config = dict(
    encoder_arch='convnext',
    model='audio captioner',
    dataset='synthetic speech, music and everyday sounds put through simulated rooms and audio effects',
    train_examples=39062,
    time_shift_ms=50,
    n_mels=80,
    hop_length=160,
    input='log_mel',
    spec_augment=True,
    win_length=512,
    tokenizer='word',
    vocab_size=36,
    encoder_norm='layernorm',
    encoder_activation='gelu',
    encoder_mlp_ratio=2,
    encoder_inner_norm=False,
    encoder_subsampling=4,
    encoder_layers=6,
    encoder_width=192,
    encoder_kernel_size=3,
    fusion='prefix',
    decoder_width=256,
    decoder_layers=8,
    decoder_norm='layernorm',
    decoder_norm_position='pre',
    decoder_activation='gelu',
    decoder_mlp_ratio=4,
    decoder_head_dim=32,
    decoder_fused_qkv=False,
    decoder_bias='none',
    decoder_qk_norm=False,
    decoder_layer_scale_init=1.0,
    decoder_parallel_block=True,
    decoder_dropout=0.1,
    decoder_inner_norm=False,
    decoder_positions='rope',
    decoder_prefix_bidirectional=False,
    decoder_connector='mlp',
    decoder_tie_embeddings=False,
    init='trunc_normal_002',
    residual_init='zero_last',
    optimizer='soap',
    beta2=0.99,
    lr=0.00093,
    beta1=0.95,
    shampoo_beta=0.99,
    eps=1e-08,
    precondition_frequency=20,
    max_precond_dim=1536,
    one_sided=False,
    adamw_lr_other_params=0.001,
    grad_clip=3.0,
    steps=9700,
    batch_size=128,
    epochs=31.8,
    lr_schedule='cosine',
    final_lr_fraction=0,
    warmup_steps=1940,
    weight_decay=0.4,
    adamw_weight_decay_other_params=0.01,
)
Rows from block 2 of the audio encoder of a small audio captioner, named by matrix and row number. Rows with one number belong to one neuron. Each number is 50 + 12 x the weight over its row's rms, rounded and kept within 0 to 99. All counts start at 0.
After each neuron's rows are labels from the 100 clips, of 14976, where the neuron reaches its highest value: "responds to" is what is common among them; "loudest band" is the band of the loudest frequency at the time of the peak. Only what is clearly more common there than usual is listed. The data: synthetic speech, music and everyday sounds put through simulated rooms and audio effects.
# fc1: MLP up (encoder.blocks.2.mlp.fc1.weight, 384x192), inputs 0-191
# fc2: MLP down (encoder.blocks.2.mlp.fc2.weight, 192x384, transposed), outputs 0-191

fc1.132:53 56 47 47 64 42 52 36 47 51 59 41 53 45 61 63 61 63 68 49 39 27 51 53 47 28 32 39 45 42 37 49 52 34 66 29 42 43 25 70 61 55 58 54 41 53 54 39 74 53 33 49 69 41 39 46 34 56 56 45 46 36 43 56 54 53 37 79 51 41 43 57 60 60 73 65 53 44 58 49 44 39 48 42 42 54 33 33 64 49 48 57 40 37 55 54 51 52 42 34 50 47 54 62 33 38 70 49 61 43 40 38 63 70 36 46 66 61 54 30 45 26 38 35 70 29 45 75 66 65 44 47 60 62 60 50 43 58 40 50 33 41 44 54 39 44 42 74 40 35 74 63 53 47 52 33 34 42 72 58 57 50 66 42 40 58 62 47 52 80 50 33 40 50 64 34 23 64 44 56 33 73 43 56 47 73 49 32 60 58 44 45
fc2.132:37 65 68 42 70 55 38 80 55 46 54 70 50 52 46 52 55 50 76 52 33 60 52 21 67 33 33 46 59 59 48 48 48 58 51 60 48 48 55 46 35 53 48 50 42 63 49 48 36 63 43 40 52 43 50 51 25 47 42 85 50 67 33 45 71 29 53 34 49 39 49 50 64 54 62 53 42 62 34 55 43 55 66 50 42 44 45 42 33 57 63 52 44 28 59 48 63 50 47 23 58 62 62 74 66 65 56 61 79 39 53 35 41 50 33 22 59 47 26 62 50 68 47 52 41 49 40 67 56 44 43 45 58 66 45 32 29 73 55 36 64 65 42 48 72 46 38 48 70 59 62 42 40 51 41 51 38 47 66 50 62 57 50 55 82 70 37 46 45 50 49 45 60 61 59 66 50 45 53 49 41 50 71 59 51 57 45 36 52 58 55 43
responds to: speech; dry; dropouts
loudest band: 1000 to 2000 Hz

fc1.186:53 57 70 55 28 62 44 45 52 44 47 36 57 38 65 46 60 39 48 46 53 45 50 59 51 56 43 46 40 48 29 39 27 49 29 53 52 45 42 50 42 49 59 29 58 25 52 53 54 47 53 38 58 35 46 36 23 73 37 82 55 56 45 60 44 50 41 64 35 32 45 63 76 87 46 45 56 53 60 53 38 73 37 49 36 45 27 34 80 53 38 32 42 33 60 60 40 53 48 46 45 46 55 37 50 33 53 43 27 40 50 40 43 50 46 59 52 62 35 41 24 41 47 54 54 51 59 49 50 73 58 85 32 43 51 39 44 37 57 60 57 36 41 52 71 68 49 61 50 35 47 38 46 40 43 55 55 47 58 40 37 37 40 55 67 48 56 53 51 49 51 44 88 63 50 37 64 51 50 33 53 38 47 52 53 55 24 57 63 52 49 62
fc2.186:50 49 39 68 43 54 66 53 41 53 48 60 37 47 48 46 52 41 55 56 37 59 46 52 51 57 53 52 70 33 36 61 32 46 24 57 59 71 51 37 49 49 44 77 08 39 42 53 67 72 78 53 42 57 60 54 60 64 54 45 38 51 39 45 42 44 40 68 51 45 33 50 51 63 28 44 46 63 34 44 23 57 56 56 74 79 28 32 51 50 83 55 58 38 49 61 45 57 52 45 44 54 41 56 67 44 75 54 52 66 43 48 62 55 33 58 46 45 35 48 37 37 68 43 43 62 54 39 49 54 50 59 44 70 50 47 65 44 56 58 43 28 39 65 41 60 46 31 67 45 61 62 50 77 49 41 45 51 55 50 37 51 54 52 66 70 50 49 49 24 48 62 38 60 57 48 49 75 47 73 52 70 54 53 56 72 39 57 45 51 56 51
responds to: wah; dry
loudest band: 1000 to 2000 Hz

fc1.302:36 62 48 51 61 38 58 63 50 47 46 47 33 45 55 42 50 42 46 68 48 55 40 41 46 55 61 51 47 43 44 61 57 37 41 62 69 75 28 71 51 46 46 35 27 66 32 32 38 44 41 51 49 45 49 51 47 33 58 37 59 63 46 39 55 39 57 50 44 50 51 61 29 49 42 75 24 65 41 62 54 45 56 57 55 65 42 36 43 66 60 53 40 77 67 47 40 64 54 52 65 54 70 59 56 39 43 37 50 34 60 71 56 72 42 45 47 47 51 34 28 50 60 32 49 58 58 52 52 54 57 52 35 61 57 72 48 42 48 55 54 63 49 55 19 55 44 62 59 50 32 63 62 45 47 60 65 31 62 64 47 50 44 64 45 59 30 79 62 84 58 42 46 32 66 61 53 40 55 49 45 74 24 54 62 58 48 36 69 49 79 43
fc2.302:39 31 69 65 45 60 61 41 38 55 42 59 48 74 53 74 44 58 44 55 41 43 53 46 54 39 46 25 54 53 62 56 30 38 31 44 53 39 72 50 44 50 38 41 51 61 72 34 50 44 41 50 46 69 49 65 55 43 48 58 55 60 46 30 51 41 50 16 63 49 59 55 56 42 60 69 37 36 71 52 54 45 26 46 63 38 36 57 57 51 39 57 40 34 54 59 44 29 56 30 59 44 51 43 26 57 50 64 49 58 63 55 55 57 56 21 52 21 41 56 35 63 42 55 45 48 53 35 64 30 45 57 60 43 44 33 37 59 68 42 54 62 47 31 51 50 50 51 28 39 44 48 57 43 66 48 55 61 34 62 42 48 39 57 76 68 51 39 48 59 58 48 44 51 36 50 67 77 68 45 49 46 39 67 61 48 57 20 55 48 58 14
responds to: speech
loudest band: 500 to 1000 Hz

fc1.224:38 61 44 54 54 59 56 42 46 48 49 18 37 62 29 65 46 56 65 57 66 36 46 43 35 38 45 39 32 46 44 54 45 50 84 63 68 53 55 48 45 39 31 47 33 37 49 61 61 47 46 49 53 55 55 48 54 55 28 57 62 26 47 59 35 43 53 27 46 33 46 64 60 52 79 40 41 44 57 24 46 20 59 53 53 45 50 70 25 54 45 63 69 46 57 51 45 55 47 58 58 54 69 50 55 50 60 37 36 52 55 45 32 34 57 48 51 46 49 47 32 45 55 42 57 59 63 63 45 50 26 62 58 33 56 46 51 61 63 72 47 23 51 38 62 60 53 26 39 64 54 43 54 72 25 34 30 51 47 52 57 53 28 29 45 50 58 49 46 53 54 46 81 49 52 38 61 51 43 56 41 54 52 68 40 30 44 44 39 82 49 51
fc2.224:46 58 53 53 52 57 27 47 16 45 58 54 50 63 59 29 41 47 37 46 48 41 60 53 57 47 41 61 59 66 61 53 54 39 65 38 51 27 49 29 47 49 48 53 43 44 54 45 51 56 69 59 51 59 41 62 66 39 45 53 66 60 37 63 49 40 17 57 52 51 42 36 48 53 33 59 47 63 57 49 60 47 50 46 46 67 53 28 51 51 38 28 47 39 67 56 29 66 60 34 61 45 69 60 50 48 58 60 35 57 47 35 62 55 45 73 50 52 62 62 54 30 35 19 48 51 72 56 53 56 55 52 71 35 60 59 31 38 51 73 61 32 49 30 71 59 58 75 57 43 35 39 58 50 70 46 51 56 57 61 53 57 47 46 32 29 35 54 31 25 50 77 74 50 61 65 49 48 41 65 71 47 42 56 51 36 38 30 50 33 45 49
responds to: speech
loudest band: 250 to 500 Hz

fc1.120:52 46 43 66 37 50 48 41 65 28 55 45 53 48 36 52 59 51 52 39 39 39 51 35 60 45 55 34 69 55 64 54 47 40 95 58 45 54 49 39 65 49 65 44 35 26 32 53 48 45 66 50 31 44 47 00 61 39 44 62 51 40 68 46 49 60 59 55 49 56 57 42 48 67 64 62 48 53 71 47 50 53 44 52 41 57 49 55 45 31 54 41 39 47 57 66 41 67 48 56 61 45 53 37 47 53 47 47 55 41 50 60 57 53 50 42 22 45 47 63 52 34 45 61 53 43 65 50 44 56 50 60 73 54 42 53 50 55 38 47 61 52 56 63 61 25 42 55 37 52 61 41 62 09 50 50 47 47 53 53 82 32 47 69 50 47 42 37 39 59 45 61 61 47 45 58 25 41 46 59 52 36 51 40 46 39 56 64 56 68 65 38
fc2.120:37 46 64 38 51 37 38 46 37 49 60 40 38 63 74 49 66 51 48 68 39 54 62 39 38 57 36 37 49 49 30 46 57 63 30 44 33 43 48 64 27 48 54 43 43 48 74 37 61 61 57 69 42 42 37 68 64 56 52 36 51 47 45 60 69 44 43 56 47 61 54 43 43 50 28 62 51 42 48 47 10 56 60 32 49 50 54 67 32 48 54 67 54 41 51 67 27 46 48 68 27 58 45 65 51 39 52 51 58 63 68 48 38 63 49 60 58 69 56 31 48 39 55 66 40 55 61 33 51 46 31 51 47 66 65 51 57 66 58 42 54 44 46 51 72 37 31 40 55 64 35 57 56 66 51 48 49 60 38 80 46 53 36 59 51 43 51 62 80 48 55 53 63 49 55 68 42 53 46 76 36 39 80 62 74 58 33 51 44 36 45 47
responds to: wah
loudest band: 1000 to 2000 Hz

fc1.331:45 59 54 55 40 30 51 33 50 60 52 53 43 44 64 49 55 79 41 55 61 21 46 45 40 55 39 33 47 55 47 51 51 42 16 48 49 54 54 69 53 56 63 41 62 16 46 60 36 49 64 54 59 68 55 43 51 46 46 53 76 55 65 78 43 57 67 52 54 48 57 72 70 61 62 71 35 53 57 28 58 40 41 65 54 59 36 38 44 60 61 61 36 63 47 52 37 35 55 70 37 48 41 51 39 47 43 53 70 48 62 54 43 38 61 63 36 77 51 58 66 40 27 40 54 54 42 38 39 67 55 38 47 51 55 31 58 59 30 69 48 57 75 50 50 48 51 75 55 32 64 54 49 54 57 54 62 30 69 64 54 52 57 42 63 47 73 46 54 36 58 55 42 43 51 54 27 54 79 44 48 44 63 52 45 56 42 44 57 62 74 49
fc2.331:40 38 49 73 53 49 61 51 65 66 60 48 56 42 65 46 49 81 70 52 46 62 50 58 49 49 30 47 48 64 50 48 41 59 25 61 44 49 52 54 56 53 35 89 41 42 42 66 69 78 48 54 41 68 59 67 30 43 33 56 47 23 57 36 45 59 62 46 29 38 56 47 68 54 35 35 47 58 36 58 42 42 47 59 59 63 48 54 51 56 19 47 39 44 56 38 43 42 54 46 55 43 68 49 26 53 41 63 59 41 47 60 46 66 53 54 76 41 58 50 49 57 47 65 34 69 48 42 39 74 51 62 58 71 56 34 70 34 47 60 35 51 52 61 39 75 60 48 54 54 33 48 66 53 55 36 45 51 47 55 67 28 61 66 55 58 75 54 48 60 48 41 57 37 66 48 51 38 56 41 47 53 40 42 56 43 66 36 80 44 39 41
responds to: wah; dry
loudest band: 1000 to 2000 Hz

fc1.117:54 63 63 36 53 55 59 53 25 47 49 56 58 50 54 52 46 45 60 48 44 41 53 38 45 47 56 53 49 46 45 56 38 56 00 62 47 47 44 58 52 61 54 41 58 45 50 54 46 50 08 60 58 56 53 59 37 67 46 84 44 60 55 48 64 33 56 53 58 51 54 67 59 80 33 41 48 52 36 61 53 49 33 44 54 48 41 64 33 47 63 56 47 42 38 47 47 53 47 42 68 46 37 57 48 48 62 62 43 34 47 55 39 49 51 53 37 50 45 56 46 60 39 39 47 56 61 55 59 44 49 55 51 64 41 34 47 24 53 52 51 42 41 55 39 84 51 48 73 63 48 60 48 99 60 54 54 62 53 52 48 39 51 58 67 73 47 55 62 43 50 45 52 64 44 58 38 48 60 49 59 27 55 50 61 51 31 33 55 40 51 59
fc2.117:43 43 55 46 56 47 63 76 67 40 61 51 50 64 66 30 31 35 31 56 50 45 61 50 29 38 34 32 55 29 61 40 66 44 39 44 57 28 45 33 33 34 59 32 68 39 52 56 53 53 60 57 55 39 46 54 51 70 39 64 45 47 51 57 64 47 50 53 34 57 61 28 54 45 42 38 46 43 65 72 30 48 53 56 22 75 51 52 60 50 44 54 42 37 70 43 32 27 32 47 44 57 44 53 64 55 68 56 32 38 56 42 42 50 48 59 44 50 61 51 57 39 40 59 56 55 60 29 50 36 34 48 74 42 50 55 40 45 57 62 53 47 63 58 56 67 42 28 33 27 47 28 50 64 43 50 45 44 55 52 31 65 47 49 56 61 32 63 63 60 40 56 58 58 60 90 48 38 48 35 32 30 59 59 53 65 43 56 50 33 47 35
responds to: wah
loudest band: 1000 to 2000 Hz